From a checkpoint of a small audio captioner: encoder activation relu6, decoder layers 6.
Rows from block 3 of the audio encoder of a small audio captioner, named by matrix and row number. Rows with one number belong to one channel. Each number is 200 + 20 x the weight over its row's rms, rounded and kept within 0 to 999. All counts start at 0.
After each channel's rows are labels from the 100 clips, of 14976, where the channel reaches its highest value: "strongest on" is what is common among them; "band" is the frequency band that holds the peak. Only what is clearly more common there than usual is listed. The data: single notes of 20 synthesised instruments.
# convs0: expand pointwise conv (encoder.blocks.3.convs.0.weight, 256x64x1x1), inputs 0-63
# convs1: depthwise 5x5 conv (encoder.blocks.3.convs.1.weight, 256x1x5x5, trained with AdamW), a 5x5 kernel
# convs2: project pointwise conv (encoder.blocks.3.convs.2.weight, 64x256x1x1, transposed), outputs 0-63

convs0.118,199,193,218,188,188,174,192,234,181,199,217,144,191,200,226,221,205,186,192,200,209,214,219,205,221,206,196,203,213,207,215,217,144,207,145,181,205,208,190,210,187,193,175,198,208,225,164,167,196,217,185,187,228,174,193,153,208,191,203,215,197,215,208,213
convs1.118,229,214,229,193,227,191,244,221,214,188,185,186,182,179,189,202,197,173,196,183,203,241,221,211,195
convs2.118,238,201,210,227,162,182,196,189,192,215,233,208,179,202,235,223,219,174,200,207,191,215,175,204,194,192,186,215,208,204,214,215,224,246,206,198,176,184,211,194,216,228,201,168,183,257,219,195,219,186,198,216,202,193,210,170,214,164,201,203,224,194,228,216
strongest on: octave 2; text has "string"
band: 2000 to 4000 Hz

convs0.191,191,209,176,209,191,185,183,201,204,182,194,200,191,193,195,195,167,167,206,171,216,181,204,188,231,197,209,230,243,195,210,181,192,200,162,186,185,197,220,177,178,205,233,144,181,184,233,214,172,185,229,209,188,187,205,192,187,201,215,212,190,170,201,154
convs1.191,220,168,217,233,210,186,170,217,230,190,222,208,230,214,218,181,204,191,187,169,179,186,221,199,186
convs2.191,223,211,197,188,210,225,174,181,204,164,196,206,218,201,224,198,204,203,204,216,184,244,177,208,184,194,207,211,205,191,155,182,202,184,162,214,200,200,223,172,218,229,213,189,239,214,205,215,240,225,192,211,206,184,208,239,194,222,201,185,186,198,233,243
strongest on: decaying tone
band: 1000 to 2000 Hz; 500 to 1000 Hz

convs0.53,196,196,204,219,243,209,241,179,257,188,213,212,192,184,192,169,214,197,208,240,195,212,222,189,179,190,179,172,236,213,207,210,192,204,189,181,210,213,185,209,210,187,201,240,179,209,179,185,207,208,213,183,232,218,183,197,210,223,231,192,225,228,209,176
convs1.53,210,201,190,189,212,210,213,193,184,211,220,229,230,169,185,182,232,201,181,163,225,175,170,210,189
convs2.53,215,175,206,190,193,199,191,197,217,195,218,201,224,155,224,174,192,193,211,176,178,212,217,205,205,180,203,213,208,192,222,175,200,178,192,223,200,198,218,143,179,223,215,225,259,211,180,213,192,210,217,189,192,209,224,213,222,168,201,194,234,239,196,209
strongest on: white noise
band: 4000 to 8000 Hz

convs0.131,199,203,213,205,244,186,193,218,219,203,197,230,173,243,237,202,195,166,203,208,210,236,223,203,209,203,191,221,177,154,217,185,223,201,195,190,158,190,209,194,211,192,198,206,209,184,230,198,226,185,204,198,194,194,202,241,185,147,197,190,198,183,209,179
convs1.131,200,252,231,206,172,197,214,209,176,220,197,207,196,213,217,191,205,188,204,219,168,214,232,227,192
convs2.131,209,204,197,199,185,239,221,193,209,182,189,202,196,250,189,176,214,190,217,173,186,192,219,217,198,202,205,166,204,246,195,181,178,190,175,215,196,172,208,192,215,234,208,187,204,190,204,177,252,214,152,212,228,204,188,215,190,200,229,176,181,203,200,223
strongest on: decaying tone
band: 2000 to 4000 Hz; 1000 to 2000 Hz

convs0.125,191,205,218,173,223,205,211,184,189,182,247,194,191,151,207,206,239,187,203,193,199,196,198,197,223,209,211,187,232,204,198,222,164,232,165,181,207,219,189,176,227,212,229,183,211,212,194,188,192,227,186,184,213,196,207,228,196,215,240,233,185,232,187,193
convs1.125,231,225,200,222,196,199,186,206,182,215,190,211,193,203,210,203,172,181,208,168,247,216,214,167,174
convs2.125,203,221,235,217,201,209,199,213,206,186,203,200,229,187,201,186,170,224,195,222,256,191,227,219,178,141,190,194,210,229,188,193,198,208,185,208,185,229,235,185,194,191,223,204,177,169,200,203,192,186,236,196,195,204,195,193,184,220,223,208,245,196,220,191
strongest on: octave 2; saxophone-like; instrument: bowed string-like
band: 2000 to 4000 Hz

convs0.6,161,200,207,219,201,199,205,202,182,204,199,208,173,199,216,182,157,190,223,208,218,178,214,189,203,174,185,194,217,208,217,185,211,185,220,179,265,204,181,191,163,223,236,220,180,220,208,226,192,205,220,212,203,184,211,209,193,182,161,196,211,238,203,230
convs1.6,221,164,193,235,175,194,191,219,205,215,226,237,189,179,179,175,171,177,188,213,198,194,195,186,204
convs2.6,196,216,204,230,185,194,204,195,149,148,194,192,223,198,206,225,174,192,205,223,200,228,227,182,187,232,195,215,230,163,216,229,192,218,206,168,210,192,157,200,195,201,208,241,175,191,216,217,184,207,192,195,214,197,198,209,213,204,218,228,170,211,202,213
strongest on: decaying tone; harpsichord-like
band: 4000 to 8000 Hz

convs0.99,180,189,228,211,201,174,194,217,160,213,217,177,192,246,178,206,187,218,190,187,179,226,188,205,184,257,203,164,197,196,228,192,186,220,227,198,198,181,222,194,196,199,200,203,204,218,204,165,193,189,236,181,227,225,201,216,228,179,181,208,174,189,187,216
convs1.99,201,216,184,198,181,206,231,209,171,219,203,220,212,186,169,215,230,194,220,213,186,179,173,160,180
convs2.99,205,187,210,195,224,188,197,191,226,219,185,184,196,207,203,212,187,223,179,153,161,197,222,186,222,222,191,219,213,194,241,186,158,203,206,155,211,186,221,183,186,208,218,180,191,220,205,155,199,206,195,231,218,220,241,220,206,211,187,186,223,192,210,190
strongest on: B; note: B4
band: 250 to 500 Hz

convs0.42,179,201,203,224,190,180,199,236,219,226,210,268,188,212,179,185,236,219,226,241,198,168,205,185,209,198,180,183,204,211,206,177,232,174,181,200,187,213,232,200,212,213,216,203,208,190,213,188,226,194,190,175,184,183,209,202,174,205,213,205,186,174,174,216
convs1.42,180,193,201,157,180,176,226,220,220,201,189,199,173,183,195,186,201,222,235,232,180,226,207,208,199
convs2.42,180,192,162,211,207,182,189,162,219,211,200,175,166,205,205,210,177,224,207,166,218,203,180,198,202,157,230,210,188,178,186,211,173,206,196,195,220,195,191,214,174,212,196,242,229,211,191,171,201,237,162,190,221,174,200,223,189,197,188,167,199,202,215,212
strongest on: octave 2; plucked string-like; bass guitar-like
band: 500 to 1000 Hz

convs0.68,195,209,191,236,167,196,161,214,206,213,198,198,151,232,187,190,194,201,241,192,201,221,222,240,179,182,164,198,214,180,204,200,225,181,195,193,194,171,200,216,230,186,194,191,200,205,202,221,176,222,196,171,176,227,209,189,192,211,211,214,203,152,192,184
convs1.68,170,194,213,182,208,179,209,167,168,180,209,202,181,226,182,228,221,216,177,204,234,222,198,184,211
convs2.68,197,211,201,210,240,202,188,200,175,180,218,171,182,185,211,224,206,223,219,196,231,215,209,210,191,206,204,217,175,232,214,199,167,195,181,183,241,177,160,222,205,217,222,194,182,199,184,235,173,178,204,217,207,203,165,208,177,202,233,156,195,196,180,211
strongest on: horn-like; G
band: 0 to 250 Hz; 250 to 500 Hz

convs0.12,223,193,194,207,241,230,203,198,170,178,199,205,179,198,196,211,193,231,227,236,227,196,199,197,208,215,223,197,198,194,224,171,218,217,164,191,252,210,188,198,200,184,178,195,194,223,183,224,176,198,193,201,211,170,216,167,195,192,191,146,207,213,203,173
convs1.12,199,177,175,219,197,198,214,217,239,211,175,211,234,233,194,185,186,231,205,224,220,199,219,220,212
convs2.12,216,202,195,189,201,205,175,174,182,192,208,184,185,193,226,175,209,246,211,209,195,236,194,183,189,201,150,205,174,168,233,199,193,186,213,207,187,195,190,166,222,198,239,195,213,205,190,212,190,233,196,254,204,206,225,219,173,191,209,186,181,173,220,208
strongest on: decaying tone; clipping; text has "clipped"; octave 6
band: 250 to 500 Hz

convs0.144,185,202,201,196,199,180,173,216,195,183,180,193,251,200,216,196,186,157,205,202,215,229,228,176,205,222,192,217,144,184,237,194,177,202,219,190,198,222,194,228,233,175,208,159,183,230,209,217,208,195,193,218,170,185,210,218,195,200,190,185,217,214,195,195
convs1.144,223,245,223,196,209,229,192,193,203,198,188,220,182,154,171,196,202,183,187,217,201,214,170,199,185
convs2.144,199,208,233,194,227,197,205,193,211,223,189,189,192,173,213,218,157,190,182,212,169,199,198,200,233,219,212,223,216,197,203,200,240,204,199,173,241,176,181,153,193,183,204,201,199,155,208,199,223,183,190,186,175,231,214,173,224,200,208,191,218,179,178,178
strongest on: white noise; F#; note: F#5
band: 2000 to 4000 Hz

convs0.157,210,209,231,151,237,214,198,238,162,221,169,224,207,181,192,192,226,168,182,218,180,200,195,183,210,212,165,187,194,207,215,210,183,176,193,195,181,203,194,213,212,172,223,193,221,215,216,175,173,204,167,193,165,194,206,204,212,217,210,205,210,197,169,177
convs1.157,180,211,198,206,232,226,202,214,209,192,165,172,171,190,194,171,167,173,176,177,191,216,199,195,183
convs2.157,195,194,242,225,201,182,248,231,192,208,222,211,203,173,186,192,162,205,203,190,180,214,216,164,206,224,187,201,212,225,177,198,189,221,230,217,205,189,225,163,191,203,189,208,166,203,214,195,236,178,182,214,188,212,193,219,214,189,182,192,168,215,196,161
strongest on: octave 2
band: 2000 to 4000 Hz

convs0.137,194,202,229,177,194,231,204,239,196,217,173,209,211,203,185,215,206,189,204,206,211,199,221,198,202,242,254,207,198,225,176,214,222,190,219,225,238,231,170,194,184,168,242,173,207,175,190,229,191,194,202,214,189,226,187,193,186,194,213,201,186,215,193,226
convs1.137,190,173,211,196,190,192,178,166,181,178,173,178,166,206,193,215,228,200,202,212,214,225,240,182,209
convs2.137,195,212,186,215,242,250,207,199,222,195,213,256,201,211,175,235,230,202,186,196,155,184,203,221,205,231,214,159,185,207,176,197,191,201,198,206,208,221,218,207,209,192,199,194,206,206,211,238,187,231,185,189,179,213,195,187,200,195,208,213,225,170,212,180
strongest on: octave 4; G; note: G4
band: 0 to 250 Hz

convs0.198,220,205,176,229,199,220,202,178,200,182,218,180,224,175,243,197,210,192,171,181,211,224,236,189,200,200,188,221,190,191,227,224,177,158,217,245,212,176,186,220,184,199,223,207,224,200,206,173,187,215,223,215,180,189,231,211,200,203,227,180,180,213,182,182
convs1.198,249,196,220,200,226,220,217,217,210,216,208,185,179,189,197,173,189,189,189,224,162,178,172,203,194
convs2.198,199,190,195,186,169,247,202,179,200,179,213,212,185,230,181,161,222,169,175,209,220,223,192,158,211,198,186,206,210,185,166,219,194,217,203,209,244,188,178,181,192,227,186,184,206,171,193,181,224,192,191,192,219,222,206,198,193,189,166,217,208,182,222,174
strongest on: white noise
band: 4000 to 8000 Hz

convs0.169,180,208,230,190,201,196,215,172,197,190,209,177,226,201,184,181,215,181,229,218,223,195,151,195,237,184,193,210,199,217,197,201,195,210,182,182,197,214,220,201,207,198,220,172,220,226,176,202,210,176,198,199,199,178,221,237,195,197,254,188,230,158,192,165
convs1.169,218,223,186,189,204,170,165,204,213,207,189,176,209,207,209,226,239,235,224,195,193,184,233,214,198
convs2.169,232,185,202,270,176,198,225,195,189,180,210,183,213,207,166,197,168,203,230,182,173,219,195,218,179,203,211,204,203,203,214,205,173,192,190,189,191,182,195,176,192,196,137,209,179,201,208,201,167,195,214,185,190,198,182,216,211,238,181,201,185,182,195,193
strongest on: thin (high-pass); white noise
band: 0 to 250 Hz

convs0.218,183,179,167,212,236,177,185,190,180,197,185,229,162,168,203,199,185,190,198,200,210,178,173,185,219,179,207,234,186,186,180,191,203,209,207,186,216,212,198,185,210,159,204,189,140,168,218,207,184,213,231,217,175,217,215,201,182,179,205,188,200,213,184,174
convs1.218,197,194,227,231,162,184,185,217,233,187,189,196,231,229,200,210,174,192,186,171,180,212,184,197,212
convs2.218,198,211,196,204,189,198,184,179,207,206,135,234,189,224,207,194,214,192,227,179,196,182,193,207,193,211,217,191,221,142,191,200,210,171,178,226,177,182,175,195,222,204,197,190,215,197,239,207,188,224,189,216,176,217,214,246,227,197,192,193,196,172,187,201
strongest on: decaying tone
band: 500 to 1000 Hz

convs0.117,182,206,221,235,170,193,182,211,203,209,214,214,210,202,247,222,219,180,193,168,229,185,211,173,188,200,197,225,204,202,210,174,177,199,195,203,178,216,217,161,231,218,215,227,188,201,204,155,204,200,237,204,221,195,243,187,202,190,209,230,220,209,173,203
convs1.117,181,169,225,191,188,157,162,215,222,169,187,179,227,197,193,194,173,194,188,201,189,197,190,181,199
convs2.117,197,216,180,211,224,196,173,189,200,187,194,184,219,191,205,225,184,212,214,177,199,158,194,230,218,172,208,194,186,195,217,173,221,199,244,178,199,179,215,214,190,173,175,201,200,189,196,185,203,199,188,184,208,205,194,260,225,157,190,239,193,179,180,170
strongest on: clipping; text has "clipped"
band: 4000 to 8000 Hz

convs0.89,202,209,171,165,203,215,196,173,183,181,196,199,209,274,223,208,194,176,225,203,203,190,224,180,189,218,183,199,215,244,218,220,191,205,227,216,220,188,207,168,172,176,225,231,215,215,197,203,202,202,197,212,190,213,177,223,187,210,181,203,176,218,181,190
convs1.89,183,170,210,200,206,174,183,182,188,221,238,228,201,180,142,213,203,201,204,192,216,214,196,211,198
convs2.89,215,177,219,209,172,239,222,213,212,205,182,201,197,217,212,219,197,209,186,203,191,178,229,181,183,207,201,186,233,183,209,177,160,194,185,185,199,243,174,214,179,213,228,223,228,222,177,232,199,185,231,227,222,171,180,176,171,213,211,200,179,203,206,211
strongest on: clipping; text has "clipped"
band: 0 to 250 Hz

convs0.14,206,188,202,206,198,153,201,201,231,216,215,218,194,174,183,166,199,195,194,234,195,199,204,201,194,242,207,173,146,208,200,203,180,218,196,206,182,171,224,195,239,156,234,194,185,211,188,186,212,187,216,200,201,225,196,175,202,182,216,200,177,163,187,197
convs1.14,197,200,205,186,158,221,181,176,208,194,181,177,202,238,216,230,190,229,215,183,226,181,205,177,196
convs2.14,200,188,199,203,197,198,206,203,208,213,187,244,209,182,223,191,221,196,201,240,162,177,198,209,219,207,150,216,203,223,224,181,185,219,215,200,213,191,170,202,210,233,195,236,194,206,164,188,199,218,221,199,184,215,194,248,189,219,202,226,242,220,178,194
strongest on: clipping; text has "clipped"
band: 0 to 250 Hz

convs0.208,195,201,207,201,174,229,189,188,202,186,246,193,189,198,190,181,194,206,189,202,175,171,193,220,185,220,192,198,203,196,228,196,205,197,176,198,206,234,200,212,166,181,187,202,137,189,229,164,213,172,208,205,226,224,186,182,176,174,180,207,215,184,244,220
convs1.208,214,212,244,211,186,204,200,232,220,181,193,204,172,199,229,195,185,178,189,205,236,199,160,210,194
convs2.208,199,183,228,213,178,209,225,214,205,208,196,188,180,218,235,212,205,222,213,218,218,208,204,183,207,190,223,200,183,174,227,200,209,201,220,205,184,186,158,174,176,216,222,210,191,222,201,253,241,227,214,161,165,201,178,183,230,196,218,195,173,202,187,212
strongest on: octave 2; thin (high-pass)
band: 1000 to 2000 Hz

convs0.210,175,202,198,190,217,198,182,181,242,235,203,174,234,202,197,238,204,189,173,214,211,181,198,157,191,158,211,218,194,197,225,168,230,196,185,188,200,217,184,191,206,221,171,216,194,209,189,226,181,183,209,178,179,183,192,196,190,213,189,203,205,190,157,162
convs1.210,163,220,159,229,185,186,220,182,214,185,187,204,159,217,200,220,197,203,215,193,209,219,187,203,174
convs2.210,208,181,172,196,234,156,183,225,186,179,204,208,176,199,211,228,219,197,184,179,197,195,162,186,184,196,207,178,211,231,228,224,182,168,188,210,228,193,175,192,170,191,180,185,184,224,216,233,212,203,207,191,205,195,237,199,174,183,227,197,204,179,165,217
strongest on: white noise; pink noise; clipping
band: 2000 to 4000 Hz

convs0.57,213,185,187,214,217,225,213,218,171,208,153,188,222,199,210,196,230,201,187,237,175,219,214,225,163,193,182,168,249,206,190,183,175,198,170,208,188,193,198,199,225,210,214,176,190,218,207,204,194,177,199,230,199,185,179,194,195,205,175,245,201,175,210,186
convs1.57,200,218,191,171,203,195,194,187,158,194,214,170,168,163,176,193,205,218,182,228,205,225,220,213,197
convs2.57,209,166,212,190,202,178,228,195,217,165,182,173,157,226,201,182,177,218,218,210,228,187,205,195,202,226,212,187,177,189,208,200,161,222,198,238,228,183,226,220,200,220,205,230,196,208,166,200,171,173,211,179,222,190,185,181,222,208,198,180,213,184,194,174
strongest on: F
band: 0 to 250 Hz

convs0.86,218,217,194,183,198,183,184,186,194,206,185,218,195,216,210,190,193,143,194,150,195,205,197,182,191,207,198,240,187,195,210,208,221,187,205,224,181,199,169,193,242,188,218,189,163,218,201,167,195,207,193,222,245,205,190,203,206,176,204,194,176,238,237,199
convs1.86,189,216,177,183,198,193,186,170,175,192,214,217,201,166,170,216,206,221,175,185,204,229,241,219,197
convs2.86,165,211,242,178,185,205,198,176,165,181,180,193,221,232,234,193,199,223,217,222,196,203,215,192,217,211,225,197,202,198,186,184,198,199,184,194,214,205,184,223,240,186,228,170,166,199,171,234,166,199,174,176,196,201,203,182,205,206,223,206,194,175,228,227
strongest on: octave 4; A#; note: A#4
band: 250 to 500 Hz

convs0.189,187,201,192,184,236,201,202,183,200,244,216,234,235,188,217,177,195,219,188,197,192,165,169,206,179,206,183,208,221,201,243,211,239,190,169,165,226,216,212,176,214,220,230,210,199,222,218,218,206,200,195,173,202,200,195,168,215,207,202,219,233,208,197,215
convs1.189,221,186,215,195,199,188,202,171,197,206,217,242,236,162,157,202,204,188,185,203,201,181,185,199,221
convs2.189,180,152,227,182,212,203,203,206,192,194,158,209,240,193,187,202,216,192,220,213,179,195,198,189,188,178,205,204,208,157,201,222,213,224,176,187,228,208,210,194,225,203,214,227,222,234,184,237,185,216,235,210,179,168,197,220,175,176,178,212,216,202,205,183
strongest on: white noise
band: 4000 to 8000 Hz

convs0.30,192,208,164,204,207,231,188,218,165,190,196,199,200,210,227,208,189,242,223,206,226,185,226,161,172,234,191,222,176,152,175,222,196,186,200,218,210,189,215,220,185,184,200,206,178,184,211,199,174,225,179,182,198,164,205,188,222,191,193,216,186,220,210,173
convs1.30,180,191,179,192,229,202,176,227,227,230,234,227,205,215,196,210,179,195,210,169,185,184,202,185,171
convs2.30,175,211,197,189,175,175,181,183,205,198,204,208,224,206,184,210,190,162,191,212,205,222,189,187,172,155,232,194,223,227,183,198,193,222,214,192,195,210,196,161,186,215,220,222,198,200,200,194,157,194,205,217,211,204,199,188,248,164,203,234,200,152,192,182
strongest on: clipping; text has "clipped"; B
band: 250 to 500 Hz; 0 to 250 Hz

convs0.40,186,201,165,216,224,204,223,216,190,195,198,203,168,253,186,206,182,216,169,197,156,224,181,217,199,200,193,219,227,185,160,210,193,218,183,208,223,180,220,177,184,192,204,225,208,214,161,204,210,192,203,209,190,202,201,211,231,164,206,194,226,170,217,174
convs1.40,195,211,166,221,175,225,217,209,186,164,187,195,190,193,212,163,181,206,228,196,173,192,220,204,230
convs2.40,241,202,212,169,211,167,229,193,223,184,209,192,181,205,229,209,232,231,245,213,216,202,180,162,199,186,230,187,199,199,204,187,174,214,203,189,202,193,216,208,243,222,212,171,206,212,201,202,197,209,214,222,186,187,206,239,202,229,226,224,179,219,212,190
strongest on: thin (high-pass); slow attack
band: 0 to 250 Hz

convs0.16,202,179,232,163,195,190,219,214,204,192,193,227,194,197,214,164,229,212,215,205,194,223,232,251,220,218,200,218,204,223,155,199,233,181,176,222,197,210,176,175,200,203,210,214,175,197,209,187,185,201,199,200,225,236,216,212,208,231,204,191,209,160,202,218
convs1.16,178,234,174,175,180,208,217,220,187,180,191,172,181,185,178,187,179,204,216,165,206,204,232,213,212
convs2.16,206,206,226,172,217,174,197,214,231,174,194,173,209,208,224,183,221,211,190,202,218,211,173,168,205,220,196,192,229,239,185,188,189,189,245,211,203,200,207,219,162,200,224,187,203,221,194,162,215,187,191,188,219,231,161,207,199,192,169,194,237,181,191,195
strongest on: octave 4; G; note: G4
band: 0 to 250 Hz

convs0.241,217,146,218,200,200,181,184,194,196,171,193,160,180,175,186,219,192,200,209,183,187,223,203,189,195,249,197,195,211,193,196,224,190,218,207,200,215,197,154,179,178,237,207,175,219,170,210,213,186,199,225,176,216,204,175,189,187,195,231,181,175,175,183,201
convs1.241,208,172,184,179,201,220,201,206,203,185,232,235,200,223,172,210,172,220,197,173,188,210,210,174,234
convs2.241,204,205,219,217,226,200,190,199,221,214,208,200,177,196,186,228,193,215,210,201,203,194,183,200,205,189,168,171,212,183,174,168,192,209,156,208,199,238,208,252,201,185,187,213,232,188,209,172,219,233,202,182,178,202,212,181,185,194,164,163,192,177,242,199
strongest on: octave 2; G
band: 0 to 250 Hz

convs0.121,203,212,193,209,214,180,205,207,203,175,176,234,190,150,195,217,210,229,161,212,225,199,171,139,194,225,195,193,216,214,177,170,211,182,193,226,185,205,212,184,184,206,220,199,207,163,189,199,197,181,192,199,228,191,204,168,224,212,193,206,227,172,218,188
convs1.121,177,197,171,191,224,208,166,178,204,221,213,163,192,218,211,207,166,191,163,206,216,189,190,192,222
convs2.121,249,185,214,192,202,196,196,224,157,187,200,207,205,203,195,219,163,184,245,222,209,211,177,182,199,208,177,221,191,197,197,217,248,190,216,203,221,172,190,228,218,199,184,182,186,214,209,191,198,137,205,211,200,190,193,174,220,210,188,205,191,170,193,213
strongest on: clipping; text has "clipped"; square lead
band: 2000 to 4000 Hz

convs0.112,207,193,175,207,232,194,186,196,188,222,171,203,209,185,180,194,211,188,201,217,261,202,185,188,155,194,166,203,214,204,187,212,203,209,205,211,212,225,226,172,185,202,184,231,215,223,185,194,181,195,172,224,229,208,201,190,189,170,188,152,199,215,174,230
convs1.112,206,208,185,191,207,190,193,168,168,194,170,229,233,217,160,204,228,185,182,182,191,202,227,198,189
convs2.112,217,182,196,181,224,215,219,229,189,211,209,206,188,222,186,178,201,233,223,176,222,240,182,210,194,179,212,191,176,196,186,212,204,186,187,201,188,256,198,212,173,172,208,197,209,203,183,210,229,158,183,233,171,186,192,194,158,195,187,189,164,208,211,197
strongest on: clipping; text has "clipped"
band: 0 to 250 Hz

convs0.194,210,204,184,217,185,200,183,242,226,176,220,171,196,152,238,184,156,193,209,155,196,208,215,213,202,171,202,205,212,178,174,224,219,163,186,204,225,203,201,202,192,186,198,191,199,195,212,191,161,183,229,211,197,188,197,198,159,187,209,202,196,177,193,183
convs1.194,200,161,243,220,198,173,180,222,214,207,189,221,222,192,182,219,170,198,207,201,186,213,213,232,196
convs2.194,213,206,187,193,190,190,215,233,191,188,212,183,185,210,204,190,192,203,164,212,180,226,218,212,165,198,199,164,195,205,227,241,194,203,180,189,236,218,163,158,206,223,194,188,174,207,211,186,224,191,213,189,215,222,231,195,194,196,161,163,233,191,193,225
strongest on: decaying tone
band: 1000 to 2000 Hz

convs0.200,179,153,208,197,209,219,212,179,177,193,225,217,195,205,206,165,180,212,185,202,180,219,188,226,227,225,197,172,174,178,212,207,218,241,236,183,195,234,169,193,188,207,192,193,208,188,167,192,190,214,166,188,196,222,219,175,222,171,231,182,204,194,207,201
convs1.200,175,193,210,183,203,189,229,207,203,189,201,222,233,202,164,180,170,175,184,215,240,224,199,211,183
convs2.200,204,182,207,180,198,212,186,176,193,219,223,188,219,216,211,198,232,162,152,216,225,214,199,170,193,249,211,189,209,200,163,188,216,215,191,212,219,241,229,179,208,221,183,206,174,202,193,181,172,187,178,220,200,213,193,173,209,231,204,171,208,205,184,211
strongest on: B; note: B4
band: 500 to 1000 Hz

convs0.146,244,176,210,168,191,201,203,218,185,187,252,203,211,188,206,183,204,199,156,192,210,180,204,209,203,201,188,175,218,186,202,218,182,204,148,211,216,220,220,200,170,218,224,174,165,209,204,195,211,231,188,200,204,185,192,163,227,198,178,192,233,202,217,206
convs1.146,186,211,195,173,240,194,190,227,179,219,185,181,193,213,237,166,194,169,179,215,208,205,182,196,215
convs2.146,208,197,191,193,181,178,213,221,199,230,234,208,227,206,193,189,176,207,229,196,190,227,175,201,231,190,236,229,235,234,228,189,225,196,207,195,177,212,200,180,158,218,174,190,165,191,219,209,217,188,199,210,192,185,200,213,228,203,181,194,185,195,248,220
strongest on: octave 2; text has "string"
band: 2000 to 4000 Hz

convs0.186,224,211,205,216,194,193,225,178,181,167,227,187,167,174,243,211,192,158,159,222,209,218,196,207,207,226,210,206,235,209,238,215,213,213,211,206,239,174,219,199,196,174,190,208,209,217,184,196,197,198,212,181,194,200,183,195,170,165,191,197,218,195,223,223
convs1.186,193,227,224,177,183,190,223,220,167,179,237,227,186,177,179,200,175,191,211,193,187,211,176,206,216
convs2.186,174,238,235,180,222,202,217,208,172,197,205,182,222,210,216,198,208,197,205,243,207,192,247,226,202,179,178,175,191,199,208,221,168,215,170,169,228,221,195,200,192,229,196,203,228,215,172,197,198,206,225,202,196,192,230,175,199,171,193,217,195,214,229,220
strongest on: decaying tone
band: 4000 to 8000 Hz

convs0.159,168,168,204,202,195,230,182,205,233,222,196,202,192,191,210,203,200,195,190,186,183,225,186,199,215,182,225,223,243,211,206,199,224,225,172,193,196,181,161,183,208,221,222,192,203,247,181,178,217,195,218,219,216,191,189,204,170,252,185,227,176,213,193,205
convs1.159,199,190,186,219,195,208,223,186,204,167,197,187,203,178,179,188,232,250,212,222,200,208,238,223,200
convs2.159,210,180,197,188,203,183,226,203,205,190,172,209,229,219,200,201,187,165,189,194,219,208,192,195,175,208,211,203,224,228,168,202,180,176,161,230,237,177,216,233,227,185,173,218,156,223,176,183,234,186,246,207,210,199,191,221,205,201,197,190,214,204,199,205
strongest on: thin (high-pass); A
band: 0 to 250 Hz